{
  "arch": "densenet",
  "model": "model that predicts escape time at each pixel",
  "dataset": "views of escape-time and Newton fractals",
  "train_examples": 145000,
  "image_size": 48,
  "crop_scale_min": 1,
  "horizontal_flip": true,
  "output_stride": 8,
  "norm": "groupnorm",
  "hidden_act": "relu",
  "weight_standardization": false,
  "depths": [10, 10, 10],
  "kernel_size": 3,
  "stem": "single",
  "growth_rate": 32,
  "loss": "l1",
  "targets": "escape time",
  "init": "torch_default",
  "optimizer": "soap",
  "beta2": 0.99,
  "learning_rate": 0.0029,
  "beta1": 0.95,
  "shampoo_beta": 0.99,
  "eps": 1e-08,
  "precondition_frequency": 25,
  "max_precond_dim": 1024,
  "merge_dims": false,
  "one_sided": true,
  "adamw_lr_other_params": 0.00091,
  "max_grad_norm": 3.0,
  "max_steps": 4900,
  "batch_size": 256,
  "epochs": 8.7,
  "lr_schedule": "cosine",
  "final_lr_fraction": 0,
  "warmup_steps": 140,
  "weight_decay": 0.1,
  "adamw_weight_decay_other_params": 0.01
}
Rows from block 5 of a small model that predicts escape time at each pixel, named by matrix and row number. Rows with one number belong to one channel. Each number is 128 + 32 x the weight over its row's rms, rounded and kept within 0 to 255. All counts start at 0. Numbers have three digits each.
Before each channel's rows are labels from the 100 images, of 14848, where the channel reaches its highest value: "strongest on" is what is common among them. Only what is clearly more common there than usual is listed. The data: views of escape-time and Newton fractals. In brackets: how many of the 100, against the usual share in percent.
# conv1: bottleneck pointwise conv (model.blocks.5.conv1.weight, 128x224x1x1), inputs 0-223
# conv2: growth 3x3 conv (model.blocks.5.conv2.weight, 32x128x3x3, transposed), outputs 0-31, a 3x3 kernel for each

strongest on: quartic Julia set (27 vs 11.2)
conv1.80:176081116165090120101091105095124200109131107105144112113109093123102121101106162097107081130095082135114109127113160109122128091094114180087153145107107148110209136091110161068163120116136079119132118167112088119092104110166066116118137158125137096155057125089106151168126121151178106126081126132082132117136136075162116128089207078126207153087110079072123096092094153114103086125119151116129148115163117142097093136084106135186163129103140060081090102089142176116164090163098121079103120115116177116104098134106139113111110160161182145061148060104135113103106102132153119143124157106155167093143101172200080149101070117068133216122126176101114113121090117108072090184159
conv2.80:136095105117127166116162162055189163140055142125132118107133174146163146086120096111155127155152129117125115192087108142170049179128144134154183136201069137063096132055084164135097144132127135118109093130133138130136121136099118142095117178160078145040004255136106187139122161155148091104150084112094111144195138054118104142178062146103141127146117095136129120114161130155151176050165154135160114132138167075107103112163142117157135090130170117161136175079114111102130127131115134158138078115112172164111147120144133165144086108115154127138110176115096125103110172158102151154171142054144103092129091126094122143126108129063128099147121123123149141116079125111145104144156126151082105137109137117129128103122166121137140110145102118128099130145131109135126127104178150148089167102084112103135129131149130135126141113150062141119153127109176106138119117143093156108

strongest on: burning ship (28 vs 9)
conv1.127:089123136108088146151104135160142127136162124128125132144147102122145152154130098121119116139082109144161085114159079127176138142161181060124157076155106079148136196081140100133074138149122103080133171078157156138115083133137140119102128079095150120085082156119154096189128136119060139149099071190153106171114196101131127078136117128091145132141159124118078100096138131119172134104147154133091139169142142137145126178155117063167138116111155159102096105148121128076139116069102092142080158106076118129077115058125142101114169083113109121168072125153145109161110108085105154078125156125116165113134191125201088152164238116095146088108145063121192068156192092099106208127127
conv2.127:102145161125130127125118098202066095086255102086098151122117126150074114058166152148136113143130119102141136087245080151000149175135166128108120085110142134109169135073109135157117068134206111109080180171096138158134129131071123072142190145153128058170159074197107185083130146142146139120133115123118178133070173153113082107159137149116176136105118159111129113119150115131139114089202172128126096118150095117128141151144128121155106094118125107169132119123138117133127133132125139152113127150099118123117158105152114104167120183116127108092113112145130090125179108135129133142117093146174108091143116155124061136166106138093103099085200179146169140081177120077187102142176151158120119073122141108121134108123113150112128155116134089117113100155144112132133114131100136111171090151149121130099125143144113150115122151134103178103128085094103168178159109105113094111

strongest on: grey (37 vs 14.3)
conv1.3:103195138156120111143148177138125139143115109128090127140122131139188064144131176120144129176168122114135172116133161132118088147128152140093129165181119138140135188173175119149142122147144152041122110208167107106140093129139142187148167131166102169088137144151153141137155142103131110154172090104130138106170119145122141078142161065080118154145137090070097137145134180139137124091131147104122120155092162114112154099069087112072107089161125066140160167152149126134037092062194051113116144163102090108068143076092110113119128105132106121102111141190105126141120149153174107065083131093106149126146140150139192162099124110066174189157160183186141164186123129075079151111089
conv2.3:172148148138116102115121112119121154113137103145134107153142146163105147108105144116095128088142131148112150137094152089124143175103084087104152127123148137189129071093143130103095182180140137186114021210146130056144107143138132171146139124132107197122155171078081150157100125117102113149140144148143000167255155077043176118159154125154155182130128136148136155139126119132107125141150144158110109134088153115136112098131105121090147119152141146114135136120123146149161163171117135121128158116120179150153155128118140148138150152183123164123130200231103063146125099090092079164125182115140163121109133162073138105174145129213124128144084144133108120154169161105158183091085092099116137166177189125122149147138122160149100158112146142106130107136126148147146099154141109160137121166146114180126130054123146184100174142123178163130114114123128108120134155137111143162

strongest on: grey (40 vs 14.3); pastel (35 vs 14.2); burning ship (28 vs 9)
conv1.91:092157145094090092121142112118082117124165133194144135129144159135161144131154102105144151100159139109132106113106108085117142113130111129131147092105122143139135093079098125142094141119101108125175126080112103113128157125112167123183084134162094167138097255145068072151150117158182118106106158153104086127136127102233144122085103090138197182128100106141135106162157117126091172146116072124147142108122147094193075162140171134133134141103101134150108104109137117120140133087078142078140124084102110084111139116142124129115133168120110072129179127071087131140097109112091084150124124138153141146193098097127098119107148131181153168069109154077114146144104131129132241105113
conv2.91:153140146122137103142094143247094144102095232130223063121117116067145164132125112114114116122128117150121083000255108230149083113105157127140104149188102089116108149113105150180104108133159148172104089143115145073126129100086137101152139124136165083113183218032129119079163126111146137074165092108108155103181121094093161107111108131150137112194083136110101118131168205129151107141125098172118143077106119164141094134143121111123132131116127135142061129144122133136129127118139111138116089135155145115202156116091080117117138126151134097133112133101149134108119129165144098086175142132105110171140117089123136106167098117114133117135112126113107130144150108143124101138119109114129099125154088132086114134116111124105137120141126093097127164174180129125114112125121116159134150113128129088119087159185102142122173081163141123110145081112091142130106154096147126109

strongest on: burning ship (45 vs 9)
conv1.101:103105172139109093150121108137137044153097140161152122128138069158116156134129121152120139103072104119117140131102090091156132171135090110154116116120177088129069151142073130149113103155137111079176112122111094169137123160148122149132106219161084092181138182109131090120162155091207118096118106140122132098068206117164179105147066109080169164115111063056097151135125135122096131118094163130098149148099182086130126141109147156137054118109158151117122114094127143137082152097104170093118134095071119140118145166124133062131197134134128110093124145143171070175084134107201156119140121100077120104117190143128069092080136109117173177117101145188131103139180093170167063144141
conv2.101:140147171177112066112130145132087174116024149167222088151107124051184168143147097126113083153114145106107115066133092210172062109150134088085108110134117197165157122126173087030055235198110103126178099088167166096099122146123119138126144132115175116138024255070089158099102076101115145178134179146172158081061118131093144151112120176107113160155117139106132154120126096147089137130126148119133149118126122137138132113116115109105106113113149145107118147117122118126117134133093117117162144127056174107125129132120120144206169136129081113111085120177120121072110145134141068160135148176119114086145116132139092114148134086127143146110113111122104136139157139094180146116125118155116149076135116140102121150144113117101112116130166121107150130196155109102094120130118147131164069109129092103111172150123114143113155140161102168139081127122090124103119109130133111163

strongest on: Newton basins of five roots (44 vs 12.9); dark (42 vs 14.4)
conv1.13:124040168162123119154167113146129151143112150101134122106074124150165110202161126145093160105088143176160139208155126150152163165149075089142139125118127144149138153172116107110103108159134086149117115183183075112141118074118114199125133138108078099237087147120129151109167122086152095139143128083124102117086129120098112112078115117065090115112113107091116163149103139192108103112153100109126150130117133155091180132094132109167108105213122058153165182113145161158114116122194112099104138138135087088091132085107137104138081093129136137117080120116115112129098150128111133106104128120072125227152104060089127104113153055106119139065099104210139159187092115116097130123098
conv2.13:101119122148138130113111119102173154154088115132125152148131127116093133148144131142130123161124157115110118128122141124114141152138085134088148161104145128141126085152132161118153146088127134197123073144127140085147115162139140127127120141138164124164142161093105095161127107109132134115126100121113044122255177138058106150147160165127214125178103110101160140157121101147129140116176137211112086110058179140139131113120135129124143118148145148166123138109130091167136137162146128138094115200106252161107116114129085126108183207193138130064131201212080094136140143101109155136158128131124134116111163146059169136194129094241077119120098147090152114078223144124189121081105077074139158131204193148102097137119119186145117131098134135127128101115146128143145123149145144118169110137137152125138148100109146156128138174137141195090090180135153105142085169132135174122

strongest on: Newton basins of three roots (28 vs 11.1)
conv1.85:140089112094095124102140107123121159108166132051129163137121092118095158109112106136121122157089140108122087125131143107106121117138072154136056135110123128135167144123081140159088101150143127143120108056123107076151153110053095072056103120081172132109151086155126096114132095142100120127108160144121123098101103076132120176225074179152112127157113164174144170127175111114132125115153158130117123119152139134197146174131081130123141143109114195097127111129114126139075103080077162087060085065106106125107138133107151142106160110058157134129092140088075086102132118080141088110173149183156137063154189155121055165130174171149124091149097090087175096130136111096136229114075
conv2.85:070155140153162119132099129177109114177151035074128210149116124106096110137172157157124130142108140140153149061181087120081207153100100147077129133119181153110085118122173080105147148122141141091145185098091209102102120162107186140125119127115181009187195016231204034134163137094134137147142092113139174131165126119104105141129133124123204108121103097129139136102135131137109137096164167127128157105129130143108118153100182157135112113120121123146146149125116134146117115109120104142094137118133156136122128122109091138108152200102111121113120135098151150069155164149122099162114108108145157121165107123135110119114131143089111099102169163160176151148169130123187064132071094147137128087164124102127127130114158113084102153110143119151128119119102153132134156079126148116141113144138104168137160087129126121139118158133154202094139068122150216113159131032120098104

strongest on: Newton basins of three roots (44 vs 11.1); vivid (35 vs 14.4)
conv1.110:137095146142172121128140140096136125142108139137118136112119125140131148149110083130078106109152138105134140152123142136091121122123105147129149127103132082122105119109076151113138091133135099202078139139196153130151141081097102104120117053150130121094109070147107100109093094060111088184133172146187127115147201118106138144113061139130113097150144107133116161112130169132035109117180077167057085068080107228099122149124086102153056134142118094148165129113096188163174125142132128135138114104137089134141071130151077189096106059123180157130135104144138121091115154075107139147202065121147199097167130100139152099185140163121069119138105110092172148207166121179167120140113
conv2.110:102107128103150143162135118108169161163000186128166075056084131180239163163055100141121120170122115117135118227044137073204086124105143210153142085099137096101101162180160147087130086114106156085152182136075141096129146139120082083169101155121094063189089255045124141065169127117140125095121163160106180113101124175109117120163091133109147129115118144120109123138165120135122130158107104124093152132143119140105099134156117107145145118102120156188134073136143140143123140140182102115111143132139107128094132131126082129129155152127117158117128119126132109133158099118180148066143129132056124138122157136126143105103115129125110134093099080121135146139121127117135111135175117102109139129139149123125121149127121140106156121080142111098160111131112121159133161103085181098179087090142138117137098092110128133127124062095126143111168186133101122129130142124178135103

strongest on: quartic Julia set (40 vs 11.2)
conv1.28:103120152155074120121127146142140066103084184085169186163152072145125119100138093101165123077117121164138170180133132122115092165124115121127160175155128126143123111144152138118134118136150162143178137149110147124081104037097156100111117136091133096091124046153226231109125174124114126103121167096161129107109152126141168166113146120103163148151120113123133120126129109177105118112120125147148117101192073099164155138088068156113152167115112093127100153115162117143061139071102097130124113133123085099171135093126119138110122136151152135108120182171197172164080113187130131125110088115138138170159119156177132188115157184110175232177119195132161142177172155106131143170186
conv2.28:139144111145098142110123177104206087174184066117062192091116122149070141151205144124139091156164122099174103179122070145036255155171081125131168107164094127115079138145045146169255118032107111092142196081171159125097138171101140128089111130134103216095123148135105147103106096122167125113138138134154131094082177146125107088138125121143090124124089135105107150160165144147122119154168110141111121099126169145182127138180147156172111079127121151143155145134103127102102134138110135129152109105137123127178129132134100146116129107122118122104136090062156134115136149131153083125123187048110160149117104113136146123129163114105138127066142115166145120147122120128135104106110126140134117131120084113110105151115126155124106096169140107153091103109147203118133141100112142157123142156058104153166099112114121177189123083182126086121116146131183106107145127140138107149

strongest on: Newton basins of three roots (34 vs 11.1); vivid (33 vs 14.4)
conv1.99:139139118118113134129122129108118145120104101113108110114128136113109144103092105126095090121088168148151116173162138137116132118124130142149105149095130123116125087126078105140132128141126129070113182093089115063100150145068126115160122187125127136086155154111116120109121136095102101103102143159124167151096132115109161163182141161127111128160165110141132090107096118097136112118101143153098079115143158080149092089221108121122130074082096134103078082098090097130120097097074059071127055063066080101101094095082120134070152107125121081146113131136101084110166066085135096130187147099102227097126159141209093145187158192081214132180171183136208101134153081090129104133091
conv2.99:090161144154155112165113131157145123153108090087156147137105136121201199147063106152087169133154127128166124129159087072177103140123132106095153148140136132086116128136083163132062073129140127068140154098094174119147125157098132127149123189171068149130226000233164085120171090141122100090115108123163145087111208133128137108096169127150140173146142112145116121133142157124133084148205145147145136117119092093092166181153155188130094092134133161122162129134107121121139145155138121135119126127134146150136125142093135115131109205088152105094149092105149126161123133124146101164111112114112155065115094143135120168118149102085083112083159209194217111114121128125148102149090111159127146136142143116131145121132164163136139155152096137113115114110118121140149171107150107134127128150115164131089148148121116104144106115139155148148135096101114225115207191066202060088

strongest on: grey (33 vs 14.3)
conv1.109:171060131143114097122128094131130079136128207103125150109097098101127142118127144112106170108148096121145087136146124113096121116141027075096095208157108148146115124132071123133208136104112107163099102122138099129119120181113117088131132144067104094188157067119149240095133199193159098151113149150194126089134136165035138108146135124106146107079107130137151072183131181135158079165192122107181121082118138153110138179133168130158108113076142129119132100163141079093110115150146145137120128128083182127117094131127124146123112171139121173146106140176070116126178112091136101115091118094121111115158135144150120128146120102086102096094086134107091120115145095215088182088132
conv2.109:123117124131128117137137128061207100147225044128060207114145153125069111100172177166155108079152109128108116225072105114113215087188036101189104074164175171095124162144112078112254115058103152096111134167129091153120135139093138134148148105097055143166089144210184101081117132152180137143110112084098158156134045091134157163092151137111193129131151134128126140139124093166116134126135145123111150122122146127128145122113147121085095114145115128080117131089129133148126146124156132117125139096151161078127121148120159131109156128079145123170131157127069161174081133148147153132082137112171088144098125122131121133106128148144124147102140142151074118098158129117196121125101131101098142085143089145075144148132125099149135113113131110139109131105191162080141165084135116148126135106135097153064153142118107180127150134061134172130132147114117108131101178118150108097

strongest on: earthy (68 vs 14.2); Newton basins of five roots (37 vs 12.9); cubic Julia set (29 vs 11.1)
conv1.33:188110135174158150149149149124159116145187137147176159155155131113138204133172139133118116169120151089111126114110139167131141170126162144114150113153126087133117166145156117174155139163150138093065121139168085136144125087134137093142139087136112147133144093158109096084105110099090096132096111148098129137143154128144110123155041136124151116172103158084150140128148054085122128061080095128163094068101128152093085206149042099077065118161090096156188114135046126164087156062180093119083112157117165099076119127053101159099120156147132146107132107105113085152099088135150105152085111100124083178159105151205105110184084117056109175192134126149122131139146117121124077129120
conv2.33:165113117158143088118130101158130152152086080104173099120110039136081151140087158192105169114138092109150141160085134092137139161122164112174180107080118167131108085140153162082104181097105071172146183174023077134152102134135131134123127138136092186095147180105051236071151105114131096147119150168087064169172039138177178101103132106172162063120166167134102133111140134138130120177104064146077150105116114130161148100157117154129134086121128105175127150161108119123148160139127119176094177151102191125082157113108114086133194136147116148115116190195137109188094085119129117171124126115128149117093120136138141093099131156177097145164087159082135140115135129142189167088138122123112117124151161086192112118092116111117120153128101162118125096120167146118120082108121120149117154134174128143128116097177190087158152086109161148123128178169162077133134151161127161155

strongest on: grey (79 vs 14.3)
conv1.12:107222139119129106141141174151157202128187133156172179149150186158158155176143154158128149212212114146164150162161151165169163154169152174153163170150141166138151173111153166162149193153161148082180142163152088164179133143145156138113108189150103166128146135163139135113171085110097151152117151094119161143118076141146146148106086144100066170156149102113088151167117110130148122132105140154130095147128103097189133153136099146124076129148103108137162128076149131181125130095148047110137087088103173096125159138085059093137101119106166108094160125124136149114139141131099176190172139089084093159173099119151133149153120114104169170148135159172173204156139146156136138163092
conv2.12:208127119154085137127142166096181092166075160161121131133164133102127093161137132099109108166135133076097135135051188100163097140127105166123255075133144112076092108087118142141160221099076113157130070139153149114104124123164110136120102141138066196118138144098093193115104135138092160129130164137150073136135163097097137136189100150107191145143113147108146177113117101135139127111135129131134071140088195111130119115128104135147097141104121102159161123113095163110134150152150074154118135137108160125118143088117080111131171131184144179114113173240100071113144078088127096178123202137084129100151102155085101128158140135190118118207069102119106147152112136135161136090126125133090140076170163100159156107131115172076139147126162129116090141171126109173119119164145108121133113129113120129137135077133130158130171059087143222107074182129162124119134137144082151123

strongest on: grey (78 vs 14.3); Newton basins of five roots (38 vs 12.9)
conv1.7:065199114146123140160148155158165149115146104163134140127141173137125172168131171155157164190133133101134116085122179158116156123158127170142168173182170144161179194142122111119090104136158178085161149147064132124151156145164098159150124132104091110180156068112139136150166096170137114145147162087128165162108120069091105118180155108112098128167133113088126200127101146121121164148045131148159136166199176082139130097172172169094089100152110144141076132130128087094109110120137092099125115158113145092096114128059155121152157084117135091046139109078097094065162093143204132132181122099141126142083148147147114154113129108178154074180133174165076109139096118088095177139133
conv2.7:137155139147102088069128151128173062160089142076097174140160140099112090178097089121080144145126156097118136139078111033170153202126068114100105154135113207146099061159113138125073119214147085217130039151113153102145139161079122094145091150143112088166150129122133108125074126111107144128195137103164055123171146118060159162108185139076193109075136138104145130154129088123131129103142092151124128137066116165101100096123116142117110099136143103135158163123105148136116136137141102156135090142118145158111120100144128142124108145158116205069139140124105086136153098100064114162190119121188147058120087148072171112131175080180132158147086152122119112090146135105139171089170113122135141092196125125152110095148127137118133160112118096178159145081111147109141100118163155111110138138100125104169187060099135126167150148117083178145080108086081165143098135155138152147

strongest on: Newton basins of five roots (42 vs 12.9); quartic Julia set (37 vs 11.2)
conv1.76:163208148136182127156144122144129072160127082157140141136126207133167200120152121144109149177176121108143127091077081110112133159123123121135156131170092126150087164113127129098072131144121114212104111117209162136143140123164105110109138160133151104159154162133094100119111142193162157169089236086120104112161061137071108136137129119153118142132131141132173096125122128138135203091163085164118092141103130135112074126177116127159128132146104204162175140146097191106189139184117148148114150137109218106118112096154155154139174099189128180116105102120109144145096154161186112169148140160091132179161112125133113131154188192178138108152085127104105155179138142103103111150148
conv2.76:145160145116086089118118151179033086131124124121129117120093080129165194142182135115122156169111082109124178107135174163096129124139116086130141136105125135153142111114193094116139111164078087094157141144047147106129140143161129104079115170131127127129153127130153109071117099112164128115118140068120236072150025144127255064117151081120124116157121135135147087153125103142104128164165106081064179101146134145155166132095093121110155136138090130131095115118137081147104169155084098100156113087118159133134134138121081108078186130118125135120104143049130152130134131146130107088131123147127084140136186077167166101105126168152097155113098094105137134143180086160124080149115124120181131128149065120125118154128109118088127122079190058110140138136185175167124116102124146147189106162096130096137152139147138069083090156140081139039182154139166137123077085115163121121

strongest on: earthy (61 vs 14.2); Newton basins of five roots (46 vs 12.9); quartic Julia set (29 vs 11.2)
conv1.64:152120155158160194200168105186169108180143119117171123123092156155165185169145144171086197182075085090156142107154118098098157168183102083178121078136150111169108103129108128150106152168143123128164121150176171107152101113134114157122185120109159133107150176111101154192144132170113150178141086118073101115116122071175097109192211095089144150121090145140107057117112170115126193152123125119151136121186129166122112090142156132131162136121096127112129121133181119102122105168146180140145121105132158101109091097152184086140175185166105162126120144084095166130141103199094101126129110082115186160140139137102105142151155156110091098157125085075121154116159145096134206099089
conv2.64:124135140120117112153133141147137059103120236090165092130121110132183154131064134140106106134133090134108148055230138127086083143111167147093082070148111164166132132104180143048085105223116116149111105178102114100179148112118101133128151139092112048222105183061151098170141107127165128158123084116103103184218121105074195103188089152096187149133137119164130146100098118138139123089141151133142132137125137137094158138131087122094126134107152117115126125140144138169105157133127120123159084175116180158108115127152089103179192173178136147081087195201087103138126088109111114139105127097169105134129117126142140108120136180193140150154099154112121070110214146128139219119139105101111122116181156151144118120152136146123094146145142148131110109135161156127105100130113146145116158139118155113103155090150114150087153134122128214142103090165115107159126113140129091131

strongest on: quartic Julia set (44 vs 11.2); pastel (40 vs 14.2)
conv1.88:102111106096106079087064120105120182097162122084128089114103090117138126106079108093118075066130155149110143162122167167141097083098077135088155153081086113107133114089122094086134088096115117142138099076108193122121128125198157103153108169089068110131130216125142130103068132194189112126109139118102113084159117138146128072113116116096166137089079111121073092138112116093136156133183104151167108145131130127123137150154145092071143190122070121151069137125115037103147103177149189156157115145164088133139133132095078156089151168124133163111155153134152137141047159171092146156108108062128101174125119105131106077111059101125088118073132148152078112130086141099110092128173
conv2.88:131156098107109107119110125193139109130059171120185161136180062140126207145068123117134135143190165139114101089107190108237124142099097116132153118135189133074090182089125125192106124116163126164101077141165105085204071072128112162214086195133098163153044127121219119071104138157117119149141116121158090166146147076100183131093145116144137111166093137075120118165149188148158094155144103128132110060133150133153109157199182096139128105126159182173118102124138134098125126102149145118111097067112110104121152151131161115114133107168091152131105082060147148124146186165115107134147141135121121108130108124099141156123064119098130173151112102110112123130082087118132102139168155142104099106127127164058133164098151131131124148165087090022134156113161111099129108068163096168142123090102154130116153142105124123126100156139118100140133087117116128134112128142117137191

strongest on: Newton basins of five roots (55 vs 12.9); earthy (43 vs 14.2); quartic Julia set (29 vs 11.2)
conv1.70:162121193184194226203185108169154115137124117113179174183140119186168173149134115162099147108081087071093125122127110091112173158165115095183101114155142123139083140115097129141088102149143127089138098159155127168217109160131112199127133110125157118219136114107133110133196118132147137150178106113144116085135136103141139137127125124177114131112121121148156231187164149207149107137128106117123163147138097122151163186129171189125128151201153129148157192147149124143158136201211099124144156151145158124114166149173105144140106107160118135132123133139115147114126153154106165174154098108138115167122091110141172160134141176115080128111136123170102120117141144162122167106097
conv2.70:123119137121137129152148118105111142156129112124132149137090136154180176117107074132115129131118134148109128147090143099124131134142139120129129109105107159166098114135156162055052091181148129201093067131175173066136153132161111142102127123117131114127110161075150146156122133116144130158106115137184031163193169067035188133152115151116153144115129150153118132122117120112117133117134192154165125135130137132109109111113113124075127124111131127121154102146149129136117172140131125150163117198122178122119138138123123100149194131198150189126121225188061105143118103081108147167115074159140126104137143147075157142172129146243159130195067149118106084115164161136126247119168138113076125083167198189145127122168124150116150189110143119132142169128123123106139122171130122121137136108169136103126178114082126169128221152088100200169106133171170086121144108169105111162

strongest on: dark (52 vs 14.4); quartic Julia set (31 vs 11.2)
conv1.53:121086113158147139136152107141134082145073155134135121170127138139119118116140101119104153085160145125104106139111121129132105150136125122146081081072111191168053101136076132097127085136129107201165109094085163088122130152158049107078129046102199128137131020093200118176080181148055118094098175101133059141137150166037153153104116128211114092173142172166129142119135081122113156124114143142115134125102144111129112153086103139122060145137152152138130120101179184142140132157122170166113098135135146113105117166162113141129103101097074121103117160108095169134149123129087096144110076164115098076113173124145154119150146163175126146166067136083100146109139149160149161065096
conv2.53:121132089135122157122106165101109093178230065119029205084196150116038053161159183124157146114160115121137141191122115102054251103169059158112093178158125124155103155119093132159209084110123156148096125129154155093111170156127133112069128113143123161116238000223178103093110158148147143088126110094139118104088164133101148125104142116151085114110147129102123104176149129090107162126154104095130114131120158154144139136110149135127143133150093137118117106148134112115115129135161156079132162118160040116127093136156170091108067123103122122119152101041146157140137142156163096168130095088157140129133165104114154124112135118193142114138105146115087131138144098153103134145111122117139121131127091132139115149134114113145127096129147108149122141094136127126158140116121133129108128170123105141109151145128128105172079145127132090164149137105170092138118118140085131155

strongest on: quartic Julia set (34 vs 11.2)
conv1.17:070109077065084120099095159096089112080082089175099117109072026081119123087107092085116086069110150155104137215120112143151097111064137056113155147117098125102097144102103095079071123118094142152171174099072125123134130111106185137122089103102093089100147139135111141111120113116099142088119154093140130145136103106172108082081121125078182191130139144159088126124102122120154149158093124140177141115141143138148136135140159144138164135152088144103098127142150095112165120141152103159159134160184154108130147093102152152146188181178172173141191179131206137134093153174163119173187111117161150138141113128140102113119173116165131152062175175129125129183127131098136198162140
conv2.17:119092118102106144130108162176126103122177095084094167100136106129081179174161070113130102170167131117159122099193086146000230176163089122134144184169152033136119131149107157206103063116164098183107081181125123079160151076098118135142122190127108117143221080128104142061107158141131148097136126108096073157179113062115182097136107180134153095133088130104171103178168151159145098151140076171080111116088157120181153161194151132154130122155114142151105154112118154108155116123148139131114106143143089128115126162129145174104066140118116153138156121088136115140136109095169092109170147088115215118138127140102184083143084112118095135135092138107117143095112172142098112094115168105118159151170116146086126145139092138131123121123094093115117105076148130088112141087115126141140124120068133099131145078145125162159132106164100125098147116174121098172090152141151133138

strongest on: quartic Julia set (43 vs 11.2); Newton basins of five roots (41 vs 12.9)
conv1.71:177132135131146093123133152122115091111069109082145115109191179109151189140117137130100130170109124103109127106122120133111117142138134135107102163146118134120141114109115118091131130120116124095113126107206054091172160155175100144144145157143116103180186103155105067089138139217154119190150099133080135122137160150146135118110109146087107158105134099119096217167119137203147130144170114130146190133118090101088152093103127099137108095137126203130074126143143072098129107193159203150131137120151133116070168152152171160123160155149069154105128123112124141109140160172139194172090131147102114226066101103121228108118139108162093092109133116178115185103107149210157136160150
conv2.71:120106104143100144135115158137057164128152074069155150156165130139084110134108145132171131127145117112106164074181112121140199168107092114160110117229155119139106170085085134190226055125122109177116042165125164011162085085140117108129178125114147156097120075160135116109132109132122146110165110050154128097142187050095204193093131117109225130129152122122131108156161106137143100083151128157124115125067170130156131157113129124098183132121131124154104124147109124098121126159128154085110133081133159161131128125067124133106053141078150187150114141180117123159082101074136123116103186124139106143169111075072129120161092156120114108168111148142133116102133139116223101146122146123117097092161122129139140114127131109157142094082113104125117124142169153119142136072110091171096123156095120142135182114101136140169143072164145184102112119085155125135136127167116134100

strongest on: quartic Julia set (47 vs 11.2)
conv1.87:205180125115166101112071102098099254118161083103144065094087130073096145113083129131127092199072133065089060079100099123086121085094087159098102104091098074085155128109125156095181066108137095101109128110090159141086105157110161085174163109150168109136099252116089150137138088092149142122095101136100152110138120101145136115140145109148129122137096100126117131135117155099139089161140113148143107094131140071111118177150117115122138101114140130143080108125145101122109110104093080111154118112116096160124109155132236120108102098119117109190098145126156127091126125120102130106149164104106089125117132139166050164120151110133165103101118104118155101121138132065096100065137
conv2.87:061144158117176169118145127136176143158025132097180128136174085146171164099113120080143114120154136152180093116197098155183061122063206123132061038156152163112147095080097138068074195195161083122074194136061148155123099109116112147102104185143065120161093183187053191114133137145144076149135119104125187163112099141097078143115151139155109107133135107154105113134127157119153108126178165109192149111136086086099106137161157104121158134117136133142123192128126114124127093122144196118122099158106113151129128145137116144129142123142141106118143137157119110130121125142116110153095117142144148109060134132113128182131166126027104097086167183113216163110093152128128057139146113127131109161134124114120117084160129100163108141117127146111093075174166122122106145136112134128102180137112138125114150089157117103108122117074158119132156103126155155108127190076132125081

strongest on: Newton basins of five roots (49 vs 12.9); earthy (39 vs 14.2); quartic Julia set (27 vs 11.2)
conv1.66:221224161194105096153128151127146138148154128174146128156177155118141178129123107115154194167158132128126092110137102092083112165113128136128182167130132112129151097178171116121151184125135178158087124173219169114195143119139165114140155150162134082185138158166144148083120118178172181207126078171157127130198110124091146132156106133161118146113100177128133176141165154118167153182140107111109140164106106159174095116114189146114132138139098141108102110092100125114111112080153207114147140121128097109097162096184164116116138103110092143124104154136098088069176140115181120151223152161086140183165168125145138139165169156164110131157132134125127142158122118137141157074134
conv2.66:188123124110096128128089143095172187161050019117127138093060075189217170115129117142144116111138108115083171150092062128255094078133114112141081124160175114132152103179105148081111145154166145070145108155084176086141151137103115138096126139114121086107051129222114150140082127133113149129153142092085125119160081144099182125132084136144103112109141106114116134172113103080110134110097103094121137132157142115068172121128134130079163106073135157120119116103127128139110125126110107119125100115135156130090129126086150083142112112079158166098164186060083148163098074107151087144052136089140130167143139103120164154148109164130158123124089111121072164149148088073190081141129140129110131115178122122122111128076132142120127074119140099124175122159123123126162142101174140153099085095165115153085166111131115086152201098135130126116134165086138163085097127119079147124

strongest on: dark (37 vs 14.4); grey (36 vs 14.3)
conv1.50:142177141159170180124142143143138207123099148120120179155075126140149128160171111173175158148140097112148139099116114142106090137161081129119158131117145110166087108131145143149148167153147157191103091107081161126172109142112094103101128109125111135100149108160080121155140099162072166157091189140155155094136111077118134128197143150155070128111146141143128093166128072132167163105080123054106105125130179168166131119075163100160092092081106126122082078085091157108100102096105145106107097072151155097061118141133142152121095108042166099082084102138062087153178112092177082141195102084123099126095129205136089128159110144151125187162093134126119192123110150166113143088068
conv2.50:093178124168170060129144132118122174115157124132133153114098154137145175092130171123075117184158090124116154097119119124133113135181136099138144132116143131156150086087203200116124158129088146037107162150123170122137186165110151151134124089103042136177232051199134086105168114134159121114102166104118204170128064098134209099110124146111168117082136126104125114155170114162125124104113162119160134141121083131093107154136131116191141124123129121155107120096109158113134107145125160090091114096148120102083123114154129089164134165067082047108136116174134121137104104132139125111152145106110104121166119087139089123086110151071128116145170125155154136125196087130167114206167064131130144119132080113141086131102205172065061149109139126087134162127071105099129104092109134097171199121158157098110127121096106157108110117078097182110139054163117151104138115093119099142